From a checkpoint of a small encoder-decoder audio transcriber: encoder norm batchnorm.
Rows from block 6 of the audio encoder of a small encoder-decoder audio transcriber, named by matrix and row number. Rows with one number belong to one channel. Each number is 500 + 40 x the weight over its row's rms, rounded and kept within 0 to 999. All counts start at 0. Numbers have three digits each.
After each channel's rows are labels from the 100 clips, of 14976, where the channel reaches its highest value: "top examples" is what is common among them. Only what is clearly more common there than usual is listed. The data: Morse code for random letters and digits, with fading, noise and interfering tones. In brackets: how many of the 100.
# convs0: first width-5 conv (encoder.blocks.6.convs.0.weight, 240x240x5, each kernel summed), inputs 120-239
# convs1: second width-5 conv (encoder.blocks.6.convs.1.weight, 240x240x5, transposed, each kernel summed), outputs 120-239

convs0.214:453527496531514453410473540484523509541450522496488516540465476571511516488507471521477490525459448462474498427426483453519433430501445499526470489521555528545511504403440453522466449550462515429486514434466493475527567563465478501496494490521460478510466503417427503472464473475509453560499488480525544502477427489521511415561457535477456497568489491506497524
convs1.214:456431474551543534470505481505525486504502529537506543472473473506468454487480476555542509518562506420550489531482454502511455487536505414485426476476439457463480464539505523556508527510489473515487489430498525502534534440419490442473493476508570528478554477483429489518538535453560571537450446492506454492493493641538499447490428485391497531541553459497475418
top examples: speed: medium (73); mains hum (63); reverberation (50)

convs0.151:472427468511484494406501502508506489490460431488504446485500542505444485511432460469514571478510461503538488504328505514552480484552436464449474523488491518515519490463506494479444428580495461485488523447564477490444453529523480465432467500509554504480498412477454485489472433516546476583545501499462500507485473498476475456542457497504470441555488477500487577
convs1.151:419546535486517464477536418542568509435490429516529526508528451563451462464540552588510527472488494486499447535512550530520477511532522508496515539487403498483505552535482573584517531419506479468502525443530537496525507576448479498496558499533497553467487433532576508525463534493459560591491506534518456521571440477530591511435479457505476497511497501497524505
top examples: fading (100)

convs0.62:460427491501475514400488469468499493612468367452552632493541476527493451483514543497528472508530520546544513460512478508468472501495482456540538494535503482543521470486526525484475432553527435465605526444588471526519493525540498482469467466457500514483515366448447474515458533516477483519505547505529515496503430485427469500573479507569554474471501497543503499
convs1.62:453455536520486526471455523484455476501463424464564492448449468531494435503450561520483497531469454487459499471496504495532498499473503564511447502521445551491499501506516491479554500443450436522482517457588478502568501521481562512386498497489513429469439476500529579474516429516553547552473515489505506481434377481552563485512498421503550534526434498522503494
top examples: speed: fast (96)

convs0.158:476528545519507576491436540537512498490509441447544513485502488521430559448528509549480516449425518531479433516492513476585507494456521447515499499478546436444566488502400508466558433474552523509589445486549498471495526495466508509567456452431436467484485463510479576484558518500495528546520429503499466477604475475419515482502478467535458435590491502521455475
convs1.158:498586497482466509481461509389490513491461501491493471449471459559569503462470391485522546501460461545459520477521462542517523463514505486539497450466517564476439485461405485481454507486429443493468487545572488461538550519448500526494512517473476505469528456490542468512500515510474498429534546420447509545476466485467456541462463530518444562550463474439488567
top examples: reverberation (100)

convs0.196:511439559445549561501543538549492527454523624474435492485556557435536520489490499513485469446520387528467494529510510571500514546482488408493455413511355495519504449430526567530540497505527516509471490459526503481566531488498480457480505518492488499520536499519506562422448521509534527491501502548512538525515589486539476447497538490485502421528410438534426532
convs1.196:476402465504502546464448513465507613540476547501478522564546433515494572466491446523582517542460531516509459510547465495490536473469534496523444524463504557526432530567498468464403426551464532457520477524587496493495421433524500511539432509476498536467524497490523467451539574481505458525496521471531491520515512438495514593483526462439521465495508515467461519
top examples: speed: fast (94)

convs0.231:472526471497557492499499476542475482531471488483520463496453566511539498599479440527494465517558527447504439467504455449442518512506462456494532557432511518579458516494550464454490578500522447458550474456492470566477518444475529494427535453427605467456472449539483487485511474474482526434490469531527535509405511512419500497564452457467526467504553570504523494
convs1.231:554441450476500529434478485437447405503511486500476447462535517530518508511450483435467521486470520516537538546518465523508511468467570512528532464517501478485559525518512492493522490420464445554482506539509455478480400503510535533471461459538480482563527483474558521399468489604526464551486492513459485569514523477505557560446544536523488544525415467414479441
top examples: uneven keying (81); speed: slow (76)

convs0.95:520496474527436480516530475457475480585608415418503493460484412547398456484487482480470540500400501475464578434467560477510486411525452487471437515497483488526523492458469528527481498520504406529451469522424532475539449545541481514541504421510434533464492431457449484515543517464493553524533524542503566455388504516488529462556465486421490566419525451513511485
convs1.95:537526522466509492480498545505477464499435432480493495497477456485512517479488612456440488443462496424529522411549487459525480591407536511484539529540498615454475518540447481496493520517455496543511500463462428563538547478510462541480475497524504450486453539483556436491494522427472528563525530488518498498511483459528446475425483535514561459474508486531473483
top examples: speed: fast (73); reverberation (41)

convs0.208:453461507547536520514523508483535474450511490597559531531496461478514456516503479506473479438504509437498545419532463390501459502494479481457444506497459491463512556511474503521480520450448485490570522438533478497442602470492469518480578510447529532549501476485497508523534448532430607471495407554496542481449477534539508470510402500523469487471511442465504522
convs1.208:520494543407475452477518489502493543547510441458503453524500552510466471546446483509501488550569479517513455521446454533442465442436492481450520444461414526555521485498565516501459476473552509490455450458468480464493498474483473508475486506457407471494474534462451454508407542546489440538448501469481455425478478486497460505580505562451490491497507500509441437
top examples: uneven keying (82); speed: slow (77)

convs0.198:487574441501514434489546514455456506525467454525528457517512471489555465509487534521527527496477455455534475468503482495473483499545450538463461512430580543455420397531482506519505474516497479495500528545525495477462526449475503492537526473493502465411479481458492575461425520442505469451435493543487460489492532512492589504489470515497529510421549562462534522
convs1.198:490514534533466454521451445517497463492491475498558476498484535504489398502528455496501497450440561566491489497566512438492537513479561478509493523508512412528520472525506528438521513515463535460496498499501513496593536471506453492537498479533496496483499545559410495566489490420499474468439510475505460528500448467553528453499527476506482562528490613461504485
top examples: clipping (30)

convs0.141:448450490563493493463466453509460495429513472447573560570482515575566513491526460561457503536608475470506491575470448499447528451463412478536508510481494500477479426514550542468467479412441486488451540445497553471463495503524472490501521397390537501577531462505496428544428428504545500401438512485462513476571530535489471588504519468524455505414520460457495461
convs1.141:582503497434402514555487513438535551355482529463486586553540516448587515512480501422533442515554546545543451389552512573544491504490543557506477480568547432457553516563491454510497504470535520493446500532487494455574473559521453519506464495533455515479514547482445537460547507446452516407508498409531446440515526450478487503491484538553565519450546457526502514
top examples: reverberation (90)

convs0.58:542536556497480500455477518485486487456531453570458504447470578463506567464555483503518525567451477510466594501479505546510487466465441501549586494507471455551426519528536587506524504494489448572465600552474439520529485557567511501492542456494502502462560500546511472486408480534519462548495528449500514554514533516554500539527551543470477445474510535510481484
convs1.58:486523455489567444525461475500526514491558483444493526449585490569490487512507481439452496463472583463478546420528502406489483483497473486498467487492513481484519511530538414484453516408568460568434513503381489476487533517460405530523386499488445496545430512446486551487512542535488514497548468464566559469520447501488535474527438521552536438517580461482484505
top examples: reverberation (88)

convs0.83:524449482494443554540540441483560468470450496509438460387453463496511573516518496517514485389458475537506450548450481485591478465479508492559539510443587515458483503501497477501513529485465434541432473528505483525502523519470508489478479533467473485434546516549562546500555432523479476531483543476531491528504507473477453513509492484526459443491476433465554531
convs1.83:528558455452446484542447556479509560442509488486495498530506472478447486534513452493523535530497438529479506482518509514500464551607446542512497497498518508543441510511508511505496460511435565454578526538468522548475555587511543540512565512479492440526447475483545506491431500491536414513490565459515509448532544557462549589485518517537536448544504569422501552
top examples: speed: fast (78); reverberation (44); the character "2" (33)

convs0.94:520494437466513513451418492481529491449379496439507502519507469508500461504577429519507458498535554482568457499445522496490452488492442433491523510534558473503456491532455525542521454537445478436446453553471465522483474539486472477483518462472418456466474505514452572490463484422472458437508548548561457530409476437457516452519510457507442551423423576512444561
convs1.94:508462548549471487593524505491481537472475482521429482549541513515534473522483515506451567495527495507481490575496470520446521525470542546470540432558523485436522529511538469504541520472589504549530451527552525476462501496518483486463567498522529457449512490513573476541460541580502534529467486471472522488482499550565571524445504547488495536601542431582493534
top examples: reverberation (100); speed: slow (84)

convs0.175:457376452520531486492493521475460447460593413438523528488554440433522485484502515503498486520464505583525520437473493512508493478541526480484585509460528532485462526489488553463492563542456457514547467505628464511481551539458507493386450556500472471479493403486525518531433521525491482494521513457523545530517386550490451552563465444480416508464488482438505561
convs1.175:477483486502556498495529431542519502539439438497450480535503464556509541500480440520483458511487503468482529501529514497487481513483475561475508441499433574536553503534575536569571492494468495482476469497628436541511475565465527477475481515458539504481490537477518451476564470518496451602518538523507514513570403508484498530516522497559522581531408498491520466
top examples: speed: fast (89); the character "6" (38)

convs0.142:570521463530499471475489459433520518469554444493484540497561515533546507432508562486470489519482533490539514398553480438497461434502444474458477510504495458471489539518479553485510492449513540445529518415567511542480488513494505505516432521531482537430506390471422514462533509597515495500467557424502566496427565418449529443527448514550439470489511470547453444
convs1.142:536444441462420482476515430544550464543472555492485522480504446501482520503496545528453515501466408491499484465553544506475533573446541527481451515538570462499490432508504544539519496555506443545449492453507487469481526457496515480495470508459527531548506556464410547441489392453466511440523451514497528497407447497479447481556519412574591501461491456484487452
top examples: speed: fast (100); the character "v" (30); the character "u" (29)

convs0.7:462515466449459428525533471423457438457487500491497543511478520584523462440502512439482480519493437458505470550490496534494457462422518495557551580437481492481466452469539577493562435489513561508492548578450498437457467469517480491513527500478495468415501497484479509419495486458473502423552551497480555520386502506484438470513554514547492416448417426545552492
convs1.7:546505509511536539482521490535531481477550500508516556547485519529528519455491479599528457497528600494456502533494555528523473518634517541473435498541512486468549528475477544497542553515524514527498501470547491539436502559491503491596476563458517497447478587571483482539489463522494477529552484451521503524468550482497527471570513419491488501488508608570499543
top examples: reverberation (91)

convs0.136:473501481538468530524492495440516507548404480468519518520523503496499459487536509498590488521470499509472435599554505492470522568456513527470490525478543473517461474465456489515420501600497441454497501462475449492518503499448470475523460525446488444547479540462442502527443544484570446571544416522558550522515450548512460410622507513399456515509572443478514575
convs1.136:538442488490525464481452456574564505496562457423450472460516474448416556420523484487511588469458557514550490383541500526516460437440530473508452466471506515506519476522533464536537467493509505586498521438508490524471520515500487465386482442515519458518521464474500514509577573596470466495512487522448486544552472451530449548472503493460465405553477440516439483
top examples: reverberation (99); speed: fast (66)

convs0.143:545532570493430523456538508455489472512527527491542494566515555542454470512494490493503495421418490511538526443493439456474512487509427498515553496483513465523506536546490503500494486502523476451498412515486539445480509466453490513550487489443502520477504477438437454482509474539454576516518441549459503456506476450407468451506500455501539542534545463480493498
convs1.143:567476528527491447429531489415519512534541445432466452391461469474463457592492461464462560489542549495549517550535473475540520537492411471471428524456440421426523543493435511513510511469497511465508496461420382476449505489507497523460469464452553467503508449517544485496514542530476440495582496464477493542535520476407483497504444511551496429524471506476416441
top examples: speed: fast (95); reverberation (94)

convs0.33:439517495524478461457518471530378443511461466496522409474523550516526504459464500491524500486577481437428478433448470457517477533532476462469566504472485510485528459481530486393498483448507420491467565505554486518456481508520548501506475534551414458391444486510497423486473514459483463547447510475530534587387502492557389535550535497576450493464420511492523453
convs1.33:525558544512458487547524484486437506440549511525571489475481543508524535546522504530517455522471558538466538477499547545507453520544473477472487509590532548486575538452480516461532575504485511482487535493528502445456562591496486533459444463499519490419503468463532520507495483552576651563473465417485495456389511528512437471539494556540558418550506466457479467
top examples: speed: slow (98); mains hum (55)

convs0.182:515588433511499467500536485515498489528455481475460475478507495501422507492408548525496452523502540513476460386474472475529492487521480523472493537453534462482460543445497483462531434437501430429593535483478476477444507487549477488489487498523569495443492478424467535442492523472503480545460454508487454489386477461444600463509535507471573477520436546508518488
convs1.182:481482526524501499549484481474490478493464517482498481437537533574598542437562488503501478480549541507531514416486496441469510504522458569550450499584529470531578439502517477447576497487511549426455560445422480551525559533506535446550516552544508471443437534581524567513484472460507460473481508563509513523486532539482473462574487494511494511496509579458478509
top examples: mains hum (66)

convs0.5:446466508503492510464495531485471518444377516606507495548516534503465472534445552520471507537582552506431480499456399509503551494466451460554541443484470433569480492539572470521515502446488420482513522536587489478552571482459515513462508500546576483530512545561489472422477528471545457511528550506509499505513468559523488530460507504440483457448480526476562523
convs1.5:483542450518544511481466477527485504472511424452519514429528438493512486483501417485480504415476486490524529447521522552505384473461467404386511521545568516510465472540603512419449534439492485503482506524413440469508498545464496473505541453443432565497463534507526473489521470436468538518563496403491540513484531530510504505488516536564479470487552470517522501
top examples: speed: slow (97); reverberation (93)

convs0.124:432461527546509577461439488501483491370425487532493586464533515521522534494496522476498520537511511552517511540482445509509520603507554460560496501532532521578525512507518554471504533513508435563523565469500452494487483453516532469499437493555420524474442404522523508454500469584496468521470569478553536511402480545490447427437485521494563473544531477563544515
convs1.124:464483507458542473430456474394428555485611507451593516506538501457498460487467472470537466470472466455484558447513538479470485494540492504488446492467500545429477467518434480427493521471541447513501449550571416523460529511506524538451438510490468482427482444460543508490522468523439562460474469504485494577461476521447481482486452469479471522522445485504395495
top examples: reverberation (78); speed: slow (60)

convs0.209:440437442442507536489493475509383461500530472479520553525535478476533508446435448556499497508520443514412488465471464430440458458480508449538534535528549472489516492489576521504473543448513522479548486466519505463473428483500498491444466438470478536427528529489529516417474507556505534418463459498507496505468464485495424494518514456507506539476419399550544481
convs1.209:484526485541553538539498529481508461444540515499525608527468530534537541493469515457510450480445542467471536469474545503497534480637577532505468490491527451490505510469480562451528584500508479558580473464567508594501531546492515509420498534500509450392491479478464495577456546489512521591497505589565545479527532488473551591582486457482496564522494580520516545
top examples: fading (67); pink noise (50)

convs0.179:495529470474440503533536568451510501446563519491474473507492503479507459488465580494497506506517492477458469526463521580495510486504561504508541466577476502493481536573513413474529487465451513546553525488521491422474548447436475484510510478428512564501418424516517446544451487424508489477497453509509491489533490528431461525508550496490572502497453437530418458
convs1.179:498442522484528563505476507480487510535545531470514495496470451509540517492521510499527445510443522448557521453503610468518512458532501473511514535506484518511519475459476503522496477517528499510479528523429503544480506495484472579526457502475517478534428459442498534578483515393536438498587468533512504484466422480486434528476553539455480544510499457491523507
top examples: reverberation (100); speed: fast (77)

convs0.75:509491424495498494474531464455460457470522517469417527518499441465457468513496595477537537425487438504462445399432478496529454505498482478501445495534519520487488492516466469487574478460525484432493451547508485504467450503433492507576524432523446468490463638517488485543569546444415522570480490515505503472548528492512474539492465477577421502504467550548525479
convs1.75:495517550521511515498483511506587504486528522508532460484446553453497543554503507497539497546579543470480454514561438496510497482571438514559482456547476497500470550494513436535472566522436468458507506459424519493444476506539438535569509502511533537543528459489635558467489443513472521498481593478579440451471522485462469488482506501509586449571422508504470521
top examples: reverberation (99)

convs0.52:370463495479513493501499504552453481552533471510556461426490431512532522467546522498522474439522527480545563522562512477433481481446538511470558424529525506475538515522496447433461508494475546517540504471526541550530560474510555483463551483548528527544447374462443490428470489524510490440489520461489486504446476476492549438554511468509430515523529594523508536
convs1.52:512368552541518509452514468483550533489440423542461452575509492451497489521475511466464520541491513474520449536503497510559519504485507516490469528559446430524462527512554509532517503480552467463482451488460483484572503539498489508421487479461525481519465524523524484565588467476504439548590438531497448502565463537575474476509469553512533506513517448465471478
top examples: fading (83); reverberation (59)

convs0.137:438464478537510501532504463487454455500470494504491494448463402552512477538563447474482507479547504455502449492485544558506530503474452444513539501474522475448547475422498459484490451482472523478414480537459495487489498550417470462458514517547407508403523478512427444488459496407465497481471578537513502555493522518511475521487465458512545593443460511519512504
convs1.137:524497531523468515456492488459535474477573487465467470505448474462446548505475527524518468483570492486505424565523548421494501500491453528522494476553472564515558500464498503480559548550498555514582572555523456464515533476533501570615499482506509477401481485477553505498575522430504525522555512515585521470429532552476496502544501471513480447463520469467478489
top examples: reverberation (98)

convs0.192:569495515495504545461542464497515512458382426486478531526506548421489508423522543467485546448550468502422484568446457478460498526502464488496537425476483516421491589474530561481394460492492487474517510499502545524458490484472531510491537518454492478483472549531576527509512528407436497499493547448468501488492434499571404537481524489547535428480469493491454536
convs1.192:482577515522532518552566515475470534497538521582471480431517556448497560464472460441509536478526502504573481449454492508444557449539564510533435516569457573546455457466537484567500500476528472471469455457418557579485491513578498508498567536468492482485592525517541548495462473529523554494477539518514491515442508510452472571473532503493467524471546463457470524
top examples: reverberation (100)

convs0.80:464518431549478467462514505481476452411555518528512479478496494534424480536489531524479495570530522439468481471436469452524522476506499456453533523460414501539473525559640508453461562508496382510475570519573498541451531516484539495480503494532559465569535542483591428585503541522478403486451489403517519488540505554479438442505545513520461531447443540484572498
convs1.80:496519525468483497519480549453466484471443614455450493507422444469508524544405539493436494464539481535524478537532555546486584512528498498502503462517541429469496502518453506534517498534530520515534518509381505424452583457573515493435531525496493536540494453495463537508467487508479480522426589505440497502494459494517484508461522555488514490467506523556523488
top examples: mains hum (65); speed: slow (62); reverberation (57)

convs0.147:518454493510447485506559483448469458505481429466497562538442465510479528427502440481491485446398505476509487506481528465539473546502444549469505445508553538467506470472469518495487457432444425557538428481535535515541551519496476526473475545584500535492499445489501441461549529500528469625553534484448542529501421462382540482485404472536459510522501481490460415
convs1.147:535648514487511496481517473508434473527503518542500441468487459495524451533495585476480501430450451486552512512553478485478527563488511472502601538539487611544474515543502428485545448514483481447507538542498491482519506543507476542483535415488447504487491481490461522478426447515460538546478433477541450469483494514542472490472450514396543491454542468462491450
top examples: speed: fast (68)